Rows from block 2 of a small CTC audio transcriber, named by matrix and row number. Each number is 50 + 15 x the weight over its row's rms, rounded and kept within 0 to 99. All counts start at 0.
Before each channel's rows are labels from the 100 clips, of 14976, where the channel reaches its highest value: "strongest on" is what is common among them. Only what is clearly more common there than usual is listed. The data: strings of digits, spoken by a formant synthesiser in many voices. In brackets: how many of the 100.
# c30: last pointwise conv (model.blocks.2.c3.0.weight, 192x192x1), inputs 0-95

strongest on: "three" (76); first digit: three (46)
c30.53:63 61 62 54 26 50 30 57 52 49 50 44 46 65 42 38 46 38 63 49 56 60 25 50 26 38 65 45 52 84 56 60 23 39 65 28 62 27 86 51 37 85 62 63 58 27 33 60 30 12 69 63 46 50 61 59 32 23 19 69 29 29 39 34 65 52 30 32 47 24 49 40 56 60 47 48 27 61 50 59 51 36 53 55 15 49 65 30 56 70 35 53 51 41 56 55

strongest on: "nine" (55); voice: child-like voice (50); pink noise (41); white noise (32)
c30.52:70 27 61 59 21 41 28 56 66 68 63 46 42 92 66 25 36 55 67 62 34 33 57 59 77 30 61 65 21 36 53 59 74 53 33 35 67 53 14 53 50 76 74 66 56 56 53 49 38 65 58 60 32 51 38 73 63 57 43 37 50 65 82 43 50 38 34 31 50 56 41 17 69 44 50 71 72 53 36 47 52 55 35 66 31 25 37 33 39 39 16 69 61 70 52 44

strongest on: "one" (63); last digit: one (26)
c30.57:39 36 87 53 43 49 43 63 28 68 40 70 50 55 40 34 34 68 42 62 51 37 25 67 59 60 40 89 39 57 36 46 32 52 23 41 57 55 42 30 43 53 18 46 50 60 27 75 43 49 57 67 48 48 60 17 42 46 31 71 43 34 61 36 38 33 34 46 58 55 25 64 48 57 68 38 46 71 34 55 46 28 29 78 37 69 63 70 52 62 54 36 44 58 35 67

strongest on: "five" (90)
c30.137:47 49 30 35 67 52 08 68 42 80 36 50 84 27 65 73 50 42 55 71 52 54 46 68 33 55 35 69 38 73 40 72 66 25 33 37 40 45 74 83 31 93 38 86 50 36 70 36 46 40 43 54 44 53 33 45 61 34 41 35 66 52 53 49 15 53 21 57 46 55 58 53 55 38 32 40 40 54 51 29 29 45 57 27 55 45 50 57 86 60 78 38 53 42 45 50

strongest on: "six" (72); last digit: six (39)
c30.109:93 56 47 69 35 55 59 19 38 33 54 65 46 56 51 39 15 77 73 51 77 48 69 29 35 52 61 49 56 37 50 55 47 13 34 43 77 58 42 47 57 26 32 48 69 52 62 50 88 75 35 43 52 45 57 80 59 34 68 33 67 50 47 54 50 57 37 44 67 43 61 39 61 43 36 41 43 71 50 54 40 52 47 51 28 92 39 51 38 44 63 48 42 77 26 61

strongest on: number of digits: 1 (75); last digit: three (40); first digit: three (35); clipping (25)
c30.51:57 34 78 63 60 19 67 78 57 28 48 68 72 36 50 36 44 69 18 40 71 74 60 26 26 32 44 55 46 26 48 52 58 49 42 61 68 57 65 30 55 24 44 70 39 59 57 71 41 26 63 58 62 40 64 37 43 72 66 58 52 43 53 23 51 27 50 80 57 37 24 48 54 20 60 52 42 43 48 50 43 53 32 63 55 47 33 61 30 52 72 52 30 59 44 38

strongest on: "six" (55); clipping (29)
c30.89:42 51 61 54 42 52 42 56 62 41 47 67 43 51 79 60 46 46 83 49 57 31 75 51 58 39 85 58 27 76 43 38 21 76 49 41 60 44 30 62 68 54 36 36 93 55 40 64 52 60 27 32 44 61 62 32 47 23 37 61 43 36 54 43 16 80 53 48 48 63 74 62 46 22 40 47 52 48 32 58 48 75 10 58 36 53 39 66 45 46 29 55 39 44 45 57

strongest on: "two" (66); first digit: two (49); number of digits: 1 (49); last digit: two (40)
c30.10:66 70 44 41 63 51 54 59 84 55 50 72 42 32 43 56 32 74 46 51 53 48 19 66 44 53 37 51 49 66 64 70 31 49 57 25 38 53 45 48 60 27 69 50 44 74 99 59 42 35 51 53 52 90 41 60 31 56 32 15 60 15 38 48 37 50 40 51 37 67 56 43 38 53 50 44 52 50 25 78 57 54 73 37 54 61 55 56 38 58 52 72 53 52 40 52

strongest on: "zero" (71); last digit: zero (32); first digit: zero (31)
c30.1:27 46 54 27 82 59 39 42 45 99 30 30 52 67 45 48 64 64 33 50 54 30 42 51 42 31 40 72 62 37 84 21 47 49 48 81 59 63 48 65 48 55 88 29 53 30 81 58 52 77 36 54 57 68 41 58 36 31 56 48 25 31 60 57 48 78 68 46 41 47 46 38 47 52 56 47 50 42 43 47 68 54 38 39 54 53 51 45 37 59 17 69 73 72 35 34

strongest on: "zero" (68); number of digits: 5 (45)
c30.70:58 64 28 67 48 61 41 54 52 50 47 43 68 46 62 44 60 46 36 48 51 26 71 79 64 59 35 39 48 48 51 35 03 51 44 65 65 54 54 99 73 13 32 36 48 70 66 77 46 15 58 47 39 42 75 63 58 47 56 60 48 40 40 57 31 42 57 61 50 40 66 43 56 55 27 62 61 42 45 33 44 51 50 68 35 47 40 51 43 75 53 66 46 70 61 53

strongest on: "five" (74); last digit: five (63); thin (high-pass) (35); first digit: five (25)
c30.129:75 55 39 55 51 53 41 35 45 43 56 29 56 75 59 63 48 33 43 23 55 77 47 71 25 72 74 42 55 28 11 48 46 48 33 50 18 65 22 55 52 60 30 32 53 43 44 39 40 55 52 37 51 56 42 45 53 18 38 36 44 58 58 78 39 31 46 55 31 60 66 34 54 82 40 25 49 50 55 85 70 50 31 63 48 42 55 33 37 46 61 48 40 32 58 43

strongest on: "nine" (99); first digit: nine (36)
c30.41:23 67 16 66 21 41 50 47 38 33 44 29 40 50 37 44 72 31 20 27 60 48 30 27 53 48 44 62 48 62 42 49 36 26 21 38 58 79 58 46 47 73 42 59 35 59 60 81 74 38 70 24 51 44 49 67 43 55 79 64 62 39 60 51 42 51 35 50 52 42 40 46 59 38 56 56 43 50 72 52 52 37 50 53 44 50 60 39 24 38 57 28 68 26 49 45

strongest on: clipping (62); last digit: six (29)
c30.62:32 63 52 62 45 57 46 65 49 51 26 33 56 33 58 47 18 73 33 35 62 86 43 65 77 74 61 67 30 38 37 41 62 57 48 74 57 99 35 62 52 58 34 68 61 62 51 45 43 58 34 56 50 67 84 72 64 48 63 35 60 53 44 55 59 41 54 48 59 61 63 73 57 54 46 82 55 38 58 38 45 51 38 15 53 73 44 82 24 67 55 46 44 34 45 63

strongest on: "two" (96); first digit: two (95); last digit: two (48); number of digits: 1 (42)
c30.98:22 39 52 44 46 63 52 75 67 66 43 23 61 51 57 51 37 30 63 23 53 62 73 39 31 73 35 53 40 72 24 61 34 60 46 38 63 67 37 29 54 36 87 65 08 37 56 53 53 51 67 33 32 67 62 37 53 64 75 45 31 32 50 32 35 43 32 53 39 39 49 36 48 40 64 50 51 40 62 53 36 32 25 53 20 43 44 64 74 41 40 55 28 47 08 58

strongest on: clipping (60); white noise (46); last digit: six (41)
c30.164:32 37 63 36 51 37 55 55 75 57 39 45 50 71 50 58 34 51 44 35 42 36 51 54 41 57 29 44 46 63 49 46 43 29 63 48 00 48 40 84 71 49 49 65 42 08 44 62 50 35 44 45 31 69 66 40 36 50 40 71 40 38 68 51 54 37 36 41 48 34 58 82 72 58 48 49 35 67 48 58 46 64 70 55 56 62 49 37 36 48 58 49 58 81 56 52

strongest on: "four" (87); first digit: four (45); last digit: four (32)
c30.152:33 45 78 39 46 25 32 49 66 66 49 66 76 33 59 28 28 44 22 54 21 38 31 20 44 64 65 22 67 41 49 27 35 28 26 37 61 60 96 99 46 59 68 57 09 24 21 41 59 57 65 47 54 47 37 48 64 65 71 39 37 36 43 40 50 56 65 32 48 28 25 49 69 55 37 57 61 53 56 53 59 64 50 21 56 15 52 51 45 65 44 51 43 75 54 21

strongest on: rumble (58)
c30.187:55 28 20 47 40 13 39 53 39 43 85 42 62 62 58 55 33 58 42 51 27 51 44 64 41 78 40 37 26 32 26 55 34 19 43 66 57 56 30 18 48 42 60 65 66 39 68 24 70 50 64 75 36 68 17 56 43 40 38 48 31 60 15 33 42 30 47 41 39 41 47 45 55 39 44 57 65 48 31 49 41 59 48 39 41 56 79 66 47 65 39 41 30 63 69 33

strongest on: "nine" (66); last digit: nine (55); number of digits: 5 (43)
c30.16:64 48 46 58 51 69 34 48 47 34 47 39 56 26 50 54 41 32 53 51 58 74 21 70 57 50 83 77 44 64 50 52 89 39 22 51 34 66 01 59 35 19 25 23 69 24 37 44 54 35 50 49 41 60 41 31 43 60 54 23 43 35 74 64 37 55 47 30 51 29 60 43 66 90 51 31 62 66 47 51 45 58 61 63 28 32 60 68 58 49 63 58 66 79 72 47

strongest on: "six" (61); number of digits: 5 (40)
c30.56:61 73 38 29 46 52 76 37 05 58 39 69 36 66 54 36 83 44 34 46 63 24 19 46 71 33 40 45 45 48 56 38 69 62 35 59 27 60 51 60 43 31 37 43 24 53 63 32 43 51 56 61 61 44 51 38 23 69 57 49 44 56 36 23 58 53 67 52 57 32 60 58 46 44 36 30 53 59 46 59 42 47 50 41 45 43 47 51 63 95 56 35 38 63 61 55

strongest on: "nine" (83); number of digits: 5 (40); clipping (32)
c30.125:53 66 44 39 24 40 64 50 56 26 26 34 30 51 54 61 72 35 69 32 39 60 50 23 76 35 39 74 69 56 20 66 25 08 37 50 33 50 48 36 57 42 33 07 49 30 72 69 55 62 28 49 59 23 34 45 44 39 49 63 30 47 83 60 59 44 70 32 46 43 43 52 48 47 27 52 53 61 34 57 65 25 43 53 61 17 45 44 54 23 55 40 47 07 43 43

strongest on: "seven" (95); last digit: seven (59); first digit: seven (41)
c30.73:33 57 28 56 04 50 48 33 31 38 43 58 69 39 67 35 64 31 49 71 36 47 30 63 50 55 37 50 58 81 71 55 43 45 47 56 64 38 64 39 38 63 32 31 54 35 31 62 47 57 54 48 27 66 49 23 60 28 58 21 52 65 67 52 61 80 58 35 11 58 71 38 66 35 81 63 41 71 48 62 73 67 43 46 62 68 36 28 54 65 48 43 34 65 49 12

strongest on: number of digits: 1 (70); last digit: two (45); first digit: two (39); rumble (30)
c30.19:61 71 44 56 58 44 72 42 60 75 66 54 13 70 39 65 46 65 28 38 73 54 52 95 49 74 76 81 62 53 77 42 46 49 52 84 61 25 66 44 58 62 64 65 64 75 64 55 51 56 40 62 44 36 65 38 48 44 14 62 77 53 27 40 40 35 48 62 49 87 70 44 43 59 60 66 51 59 42 45 45 48 42 44 43 77 53 63 65 53 39 69 26 69 54 58

strongest on: "four" (65); last digit: four (50); clipping (38); first digit: four (27)
c30.110:62 44 45 42 82 35 31 50 11 30 30 42 36 66 58 82 42 51 32 65 25 70 31 44 41 28 61 62 55 27 31 67 21 34 40 51 41 58 68 56 54 48 38 47 46 50 40 07 69 40 71 33 57 65 26 42 53 26 53 54 37 58 71 48 45 58 49 47 38 45 64 52 67 30 63 60 55 55 57 47 59 59 46 45 47 49 43 29 53 54 48 45 30 53 55 28

strongest on: "two" (79); first digit: two (34)
c30.114:21 53 55 44 32 61 98 62 37 77 74 59 53 50 42 32 41 45 46 16 47 42 34 49 44 42 60 37 31 75 29 94 51 29 32 28 34 64 75 29 50 50 83 52 68 65 73 57 44 38 77 34 61 61 64 40 47 28 51 54 39 65 42 40 70 40 59 66 31 52 58 36 44 75 55 70 36 38 58 44 45 32 38 64 46 22 72 50 40 69 62 39 33 51 33 51

strongest on: "five" (63); last digit: five (46)
c30.58:42 28 43 85 75 27 41 49 48 69 67 57 90 75 51 36 49 56 48 35 29 82 41 35 40 40 52 66 16 32 42 39 29 30 58 49 31 39 22 63 27 31 14 45 67 51 79 59 56 59 53 52 62 44 26 48 42 44 33 59 74 50 66 79 40 59 94 29 44 33 82 50 39 64 63 35 46 49 32 60 40 28 50 32 49 83 54 31 53 63 39 35 44 47 55 48

strongest on: "zero" (91); last digit: zero (89); first digit: zero (31)
c30.50:37 74 41 46 32 27 42 57 54 31 54 52 45 73 36 33 44 61 43 71 61 43 55 60 49 47 34 93 36 42 11 70 44 79 53 45 53 80 46 39 52 36 54 68 66 89 43 46 61 74 69 48 76 48 48 58 62 64 75 76 40 62 38 42 76 43 54 52 32 52 47 60 57 29 46 34 40 40 59 85 47 47 52 40 27 45 39 81 46 54 38 74 28 34 56 78

strongest on: "four" (85); last digit: four (71); mains hum (50)
c30.96:47 53 34 32 53 48 37 47 59 47 48 42 53 57 31 58 29 59 39 51 41 51 46 27 33 70 46 72 34 57 51 43 60 46 70 49 38 37 31 38 50 48 68 17 50 37 55 30 82 56 63 31 91 42 62 29 29 50 79 44 45 46 33 59 43 33 54 53 45 47 77 36 64 50 54 63 50 68 20 35 24 41 72 57 29 52 46 62 57 58 72 19 32 46 31 58

strongest on: "two" (67); voice: child-like voice (60); last digit: two (51)
c30.174:69 71 00 30 56 38 37 52 20 49 44 34 81 52 51 44 49 45 61 47 50 22 72 31 81 36 37 74 66 33 53 64 26 57 26 62 67 67 33 62 45 57 32 51 24 39 56 54 39 56 35 53 73 58 32 41 41 33 54 56 36 35 34 37 60 76 40 57 41 61 58 28 63 55 43 19 35 66 68 55 49 46 62 52 48 32 83 43 37 31 59 44 34 46 60 44

strongest on: clipping (37); first digit: zero (28)
c30.170:64 88 59 49 22 35 53 67 52 34 41 51 43 78 46 69 55 56 43 58 28 45 38 43 52 47 53 94 49 44 37 61 70 29 34 71 41 59 55 30 32 76 33 65 52 67 46 32 44 49 44 44 76 84 41 33 36 37 39 29 37 47 84 32 31 69 42 51 36 35 60 31 26 56 32 33 77 45 33 44 54 42 56 42 41 59 19 47 32 65 54 78 52 54 76 35

strongest on: "two" (70); first digit: two (68); number of digits: 1 (59); last digit: two (48)
c30.155:39 56 50 62 43 48 81 62 71 67 36 54 65 78 58 36 59 60 46 35 46 47 52 46 46 73 51 58 74 77 40 55 57 53 37 49 53 68 57 21 54 61 41 52 35 92 65 55 63 49 72 40 70 59 69 73 37 40 96 66 51 49 27 48 36 61 58 47 34 73 76 32 42 61 53 65 44 50 38 55 53 49 63 49 21 39 45 57 42 48 67 33 57 44 69 71

strongest on: "three" (69); last digit: three (56)
c30.136:69 40 38 62 44 74 52 40 49 72 35 66 56 40 41 68 32 59 32 49 51 20 39 57 55 61 48 47 31 41 48 21 47 85 46 56 59 50 48 46 22 72 51 41 48 70 49 40 46 87 28 50 16 49 51 31 44 53 61 70 32 49 59 73 29 88 71 45 25 41 43 62 35 64 42 35 36 88 44 43 30 38 33 59 61 18 37 41 57 46 73 38 53 53 91 42

strongest on: "four" (99); first digit: four (63); voice: deep voice (55); last digit: four (31)
c30.118:51 41 76 28 45 64 54 75 54 24 67 64 81 32 41 47 67 54 35 52 40 94 36 29 41 92 62 42 44 69 40 34 90 47 41 24 65 54 71 49 58 58 63 27 69 34 47 32 56 36 15 50 47 64 45 58 64 58 36 53 33 18 61 29 27 68 26 37 58 50 50 25 52 51 43 43 55 53 51 42 61 45 47 56 43 46 67 50 46 65 46 22 54 27 65 75

strongest on: "six" (83); first digit: six (36); last digit: six (34)
c30.185:48 97 54 34 57 73 52 41 75 37 86 54 52 42 37 48 60 67 52 49 69 46 52 45 64 91 17 28 70 61 81 42 51 38 53 73 52 58 49 65 44 23 38 48 46 46 63 65 48 53 45 63 51 52 47 68 79 41 52 62 42 41 46 70 54 33 56 45 82 25 49 36 50 64 49 40 39 58 45 48 50 51 65 44 42 81 62 15 40 44 54 45 63 58 54 54

strongest on: "zero" (65); first digit: zero (33); first digit: one (28)
c30.106:31 24 77 47 60 38 51 21 22 37 67 57 54 25 50 22 61 29 48 72 53 65 66 36 53 60 60 24 49 49 53 45 78 53 15 22 69 99 33 40 48 56 20 53 34 55 32 21 78 47 46 30 46 62 39 39 43 63 44 56 64 45 35 52 38 48 68 40 42 43 43 56 58 46 43 54 22 46 39 39 38 55 39 40 26 69 47 32 51 44 63 36 45 52 42 66

strongest on: "three" (58); last digit: three (52); clipping (47)
c30.139:42 56 76 45 64 46 72 54 18 50 57 40 40 43 39 54 57 60 30 74 65 64 58 47 08 43 61 25 66 12 51 50 93 38 43 30 63 45 37 55 63 70 57 38 54 42 48 53 43 29 65 52 45 50 65 46 48 47 32 52 52 47 56 60 50 42 50 52 65 41 53 56 50 57 86 51 39 76 55 41 42 17 48 73 55 34 42 31 49 34 40 58 07 45 62 37

strongest on: "one" (99); first digit: one (80)
c30.3:33 91 47 57 49 27 58 60 63 47 71 42 59 52 63 81 59 57 74 67 56 95 68 38 59 64 39 33 49 66 27 74 52 48 43 44 50 86 42 28 46 29 60 61 90 58 43 53 33 30 44 65 44 27 52 37 49 58 54 49 41 48 44 52 62 71 55 56 41 29 79 28 37 58 67 45 41 60 79 34 41 38 60 56 49 39 47 74 84 36 72 43 59 50 49 55

strongest on: voice: child-like voice (85); "zero" (69); number of digits: 5 (43)
c30.60:46 48 26 68 56 37 52 38 50 46 27 45 58 61 57 49 75 78 58 26 32 35 77 60 53 63 51 45 30 62 34 56 38 47 64 92 32 71 44 56 58 05 12 34 43 52 63 29 51 67 41 63 69 26 44 50 42 62 45 72 33 29 65 62 46 27 53 71 60 41 54 58 47 35 55 56 38 14 32 51 43 61 26 71 44 50 39 52 51 66 47 75 58 40 62 35

strongest on: "zero" (61); last digit: zero (45)
c30.132:72 39 76 50 72 43 66 70 74 69 50 50 32 53 70 38 51 33 69 42 34 15 51 53 45 32 29 52 84 35 82 56 58 46 65 56 28 39 48 85 76 18 82 29 50 35 51 31 49 73 55 56 60 74 68 55 51 56 57 52 54 19 41 41 66 47 35 24 51 43 34 52 48 51 57 64 65 46 37 34 29 56 50 43 48 67 70 41 32 54 40 62 50 45 35 51

strongest on: "four" (88); number of digits: 5 (42); mains hum (38); clipping (25)
c30.72:21 13 27 19 67 47 16 35 68 29 40 44 26 45 54 59 33 73 33 61 47 49 38 50 73 43 30 11 46 89 34 30 69 46 13 31 40 81 89 50 53 34 82 69 23 49 66 33 55 56 25 48 42 50 61 38 56 42 48 58 83 60 47 70 69 51 34 56 52 63 46 70 53 58 41 24 51 52 34 38 46 58 71 53 57 43 49 70 55 64 64 42 54 38 74 50

strongest on: "nine" (87); last digit: nine (85); number of digits: 1 (65); voice: child-like voice (60)
c30.176:58 29 29 37 54 66 00 40 62 48 38 50 64 36 34 42 47 54 55 71 51 65 82 62 61 48 40 44 46 55 33 94 34 35 61 41 64 38 64 66 69 59 48 63 48 77 21 29 40 38 24 59 36 54 50 50 30 62 45 27 26 54 52 63 67 62 29 43 62 32 75 72 45 55 37 48 69 31 49 29 55 52 65 41 30 32 58 58 48 54 51 45 53 73 72 56

strongest on: "six" (52); clipping (45)
c30.95:46 34 81 22 41 86 43 40 49 35 61 60 52 48 44 40 30 79 38 73 65 68 49 64 37 22 68 57 44 32 30 65 52 58 86 47 60 37 38 49 64 66 26 55 52 65 49 43 54 34 43 47 44 57 40 62 69 48 53 57 35 52 47 55 59 27 45 51 64 42 59 69 34 77 53 33 45 32 57 38 67 36 67 40 59 66 42 53 46 45 73 61 46 45 53 28

strongest on: "one" (55); number of digits: 5 (45)
c30.6:57 65 45 39 32 55 31 66 26 37 49 26 54 74 51 17 55 48 52 43 72 37 23 57 40 54 46 51 20 59 69 53 82 20 53 58 65 63 31 44 43 56 35 56 39 47 32 60 44 22 49 52 40 43 50 56 36 51 30 45 55 61 58 48 37 76 58 52 49 29 50 31 42 61 54 28 40 54 63 35 52 44 55 21 57 49 65 52 74 57 44 47 42 67 74 37

strongest on: number of digits: 1 (46); last digit: five (35); last digit: seven (27); first digit: five (26)
c30.55:46 58 45 41 70 42 83 39 33 29 52 41 45 29 49 53 58 79 56 45 31 57 28 54 35 55 79 53 27 56 47 46 41 44 38 85 53 84 46 13 69 55 53 34 43 46 62 73 49 62 70 66 49 48 56 38 70 28 38 52 56 56 47 67 66 63 43 43 71 47 65 54 59 50 52 37 47 68 34 64 48 72 51 14 62 46 47 49 55 64 64 28 48 61 45 54

strongest on: "five" (68); last digit: five (51)
c30.0:53 37 51 50 45 27 33 59 65 52 78 72 63 35 36 38 48 34 59 64 45 48 59 99 35 64 36 36 49 83 55 60 44 42 53 24 59 47 34 54 13 46 82 51 80 45 53 42 40 57 32 53 30 41 61 56 61 58 19 57 41 40 49 47 29 38 18 72 40 33 40 74 39 51 47 30 53 53 47 39 45 20 36 52 48 52 53 26 48 32 66 39 53 45 54 64

strongest on: voice: child-like voice (67); clipping (29); first digit: eight (26)
c30.149:46 34 52 82 49 55 45 26 20 53 65 72 33 60 33 61 20 64 62 52 58 37 51 66 34 34 69 55 36 34 61 58 69 37 30 57 48 47 73 42 41 31 40 72 48 57 72 39 46 75 16 36 55 41 20 46 43 69 38 39 41 57 68 70 52 36 36 12 51 65 64 86 60 45 54 32 62 41 55 52 87 41 42 61 48 46 51 46 44 59 48 39 44 52 67 15

strongest on: voice: child-like voice (50); clipping (25)
c30.181:73 57 62 53 25 48 68 37 63 59 57 47 73 17 38 53 45 18 66 28 43 36 65 56 55 59 50 60 59 57 51 50 36 71 66 65 52 26 49 51 49 44 32 59 58 71 64 70 50 22 41 53 66 20 66 49 71 28 59 50 52 45 48 41 52 53 35 71 07 43 45 40 34 70 47 37 31 73 75 23 70 61 56 73 58 45 62 36 38 34 50 66 30 64 51 24

strongest on: "four" (55); last digit: four (44); last digit: six (40); first digit: six (32)
c30.140:41 89 57 57 33 51 17 40 27 35 38 62 48 49 25 40 30 68 50 61 60 61 23 71 48 66 04 29 45 61 78 45 76 44 38 47 89 58 21 37 48 28 61 53 65 38 47 46 70 46 44 36 50 49 70 53 46 43 25 37 68 44 38 52 57 59 44 41 83 42 46 42 48 53 67 45 49 72 32 63 55 35 55 50 42 72 57 32 57 67 50 28 66 50 44 43

strongest on: "two" (60); last digit: two (54); number of digits: 1 (44); first digit: two (35)
c30.115:44 34 28 65 25 33 35 38 40 38 43 45 65 50 57 46 68 43 59 44 48 99 43 54 39 30 51 62 41 50 58 72 54 54 45 48 57 53 61 40 36 46 66 35 32 20 54 68 62 50 73 71 36 44 35 76 55 49 79 79 74 37 42 34 35 76 51 60 53 66 23 68 64 44 31 52 40 40 34 54 67 59 49 22 46 23 61 80 53 69 46 60 56 56 19 44

strongest on: voice: child-like voice (92); last digit: three (27); clipping (26)
c30.122:76 36 36 88 40 79 19 43 39 35 68 86 46 46 35 52 34 76 46 28 73 59 65 31 34 99 48 07 75 43 25 51 46 57 61 84 48 86 32 38 80 21 39 44 47 57 60 44 67 61 43 38 42 65 31 50 47 58 60 50 27 52 50 63 51 30 44 61 42 25 49 36 55 64 44 51 41 81 44 35 67 36 47 53 58 54 70 47 44 51 64 63 50 42 47 47

strongest on: "zero" (83); clipping (36); first digit: zero (27)
c30.5:63 47 52 39 90 39 82 40 23 57 43 48 35 73 38 40 82 31 70 32 44 29 67 80 58 14 45 55 65 61 64 54 50 49 36 43 23 32 30 51 36 53 49 19 64 23 62 45 33 50 19 41 41 42 38 72 21 60 58 59 41 41 58 49 37 73 33 47 58 48 39 42 31 33 46 40 36 45 53 76 45 65 30 63 57 75 67 66 49 52 45 77 72 59 38 36

strongest on: clipping (75); reverberation (75); last digit: seven (30)
c30.28:42 29 38 54 61 65 65 52 64 33 47 13 45 58 60 70 51 42 51 23 66 48 30 49 73 44 56 55 26 72 47 49 51 34 47 59 32 40 15 28 39 31 27 40 48 71 67 38 43 38 56 56 50 72 43 75 72 55 50 13 54 45 44 44 20 28 53 70 41 47 25 71 61 48 32 31 43 23 48 40 29 48 54 40 48 21 60 31 47 29 82 33 48 54 35 55

strongest on: number of digits: 5 (58)
c30.102:33 90 63 48 36 51 58 29 50 57 73 41 32 49 33 44 46 34 48 64 59 37 28 32 35 50 34 54 41 34 71 50 50 10 21 62 60 52 59 77 47 39 27 83 56 39 14 69 43 72 38 56 48 56 61 60 59 32 50 53 53 54 56 29 45 55 54 57 24 66 59 20 36 51 44 41 23 59 75 17 51 51 47 46 50 68 54 48 41 24 41 43 56 38 53 70

strongest on: "six" (95); last digit: six (93); first digit: six (26)
c30.97:75 73 63 71 54 49 49 52 45 38 64 34 55 74 74 68 32 48 84 68 45 05 83 57 25 52 32 69 49 31 46 49 20 61 14 62 40 59 46 30 53 29 53 62 59 45 49 48 51 64 65 16 52 46 39 54 66 56 82 64 23 50 51 59 64 62 62 37 52 69 70 55 54 33 68 48 43 75 58 55 68 57 47 38 37 45 60 18 49 56 52 52 47 64 67 26

strongest on: last digit: two (47); number of digits: 1 (43); first digit: two (36); clipping (30)
c30.172:55 56 32 36 40 48 45 34 22 67 46 61 53 50 61 31 76 55 87 69 76 50 56 35 59 38 45 33 46 48 65 75 47 28 14 50 66 71 46 59 39 74 54 43 72 39 52 60 62 71 58 38 50 30 33 48 42 51 60 38 35 43 59 37 55 19 72 50 70 53 50 41 75 49 84 44 52 23 70 68 67 36 59 30 68 34 58 86 47 67 41 36 61 72 32 54

strongest on: "zero" (100); last digit: zero (100)
c30.45:50 62 42 50 60 65 41 45 53 64 64 45 46 83 49 44 51 51 55 45 65 50 77 41 72 40 53 69 54 50 53 57 58 65 87 49 69 50 40 37 27 65 37 33 13 50 68 47 77 52 44 39 54 29 28 58 42 58 43 45 55 35 47 27 41 58 64 61 60 67 44 51 30 34 65 65 49 81 52 72 49 51 39 16 64 75 46 57 32 59 45 37 47 47 70 18

strongest on: number of digits: 1 (67); "three" (64); first digit: three (58); last digit: three (52)
c30.94:37 92 71 35 44 33 47 43 44 46 39 35 41 40 35 50 34 28 20 73 18 58 78 48 45 36 32 38 40 27 16 49 40 47 29 33 50 45 49 68 33 56 34 67 57 46 25 45 41 43 55 39 58 45 73 60 46 39 68 61 45 58 44 48 63 29 31 65 39 23 47 26 61 61 46 32 40 36 57 77 54 44 68 61 51 39 45 47 48 46 55 49 37 46 39 49

strongest on: number of digits: 1 (47); first digit: six (41); last digit: six (40); last digit: eight (31)
c30.116:47 72 42 33 69 40 53 33 72 45 36 56 46 54 64 70 30 12 53 41 61 28 36 43 42 57 43 47 64 37 39 80 32 54 25 79 19 48 75 48 55 42 70 44 55 79 50 67 52 46 43 53 51 24 45 48 57 54 47 42 72 54 62 42 26 52 42 69 56 74 63 50 50 89 49 47 27 63 82 53 40 28 29 36 58 51 48 53 41 45 43 41 50 32 48 58

strongest on: "six" (79); last digit: six (57)
c30.84:76 36 45 56 58 49 68 47 45 36 38 46 53 81 36 77 34 44 44 30 74 47 68 45 52 54 36 26 46 55 53 44 63 38 39 69 72 40 52 46 53 24 18 63 99 31 62 47 59 47 48 53 59 58 66 51 51 53 53 31 85 42 41 77 46 36 51 30 41 51 80 48 29 45 59 48 32 69 48 50 41 53 59 45 29 64 39 55 71 55 34 63 43 38 70 52

strongest on: rumble (51); clipping (47)
c30.7:65 41 52 80 33 42 48 46 68 33 37 49 44 37 56 57 28 49 57 37 44 45 50 35 74 35 25 40 25 54 38 51 35 46 00 54 18 45 55 45 33 48 31 59 52 19 48 59 34 35 61 48 49 72 59 36 26 29 29 11 60 44 60 49 61 43 46 37 53 17 53 33 76 67 39 51 60 50 40 34 57 54 51 73 62 52 41 12 46 52 21 30 49 44 62 43

strongest on: "seven" (94); first digit: seven (71); last digit: seven (49)
c30.127:74 76 96 53 55 42 85 42 27 74 42 99 63 56 64 50 65 34 46 26 60 66 44 33 44 53 49 60 38 39 62 41 79 51 49 58 32 38 37 65 42 34 44 55 29 38 46 62 62 77 40 49 19 71 44 51 59 21 49 46 16 56 60 23 35 46 58 74 60 42 28 39 47 26 29 87 52 53 36 48 58 35 50 54 42 53 57 35 40 46 51 47 63 44 33 40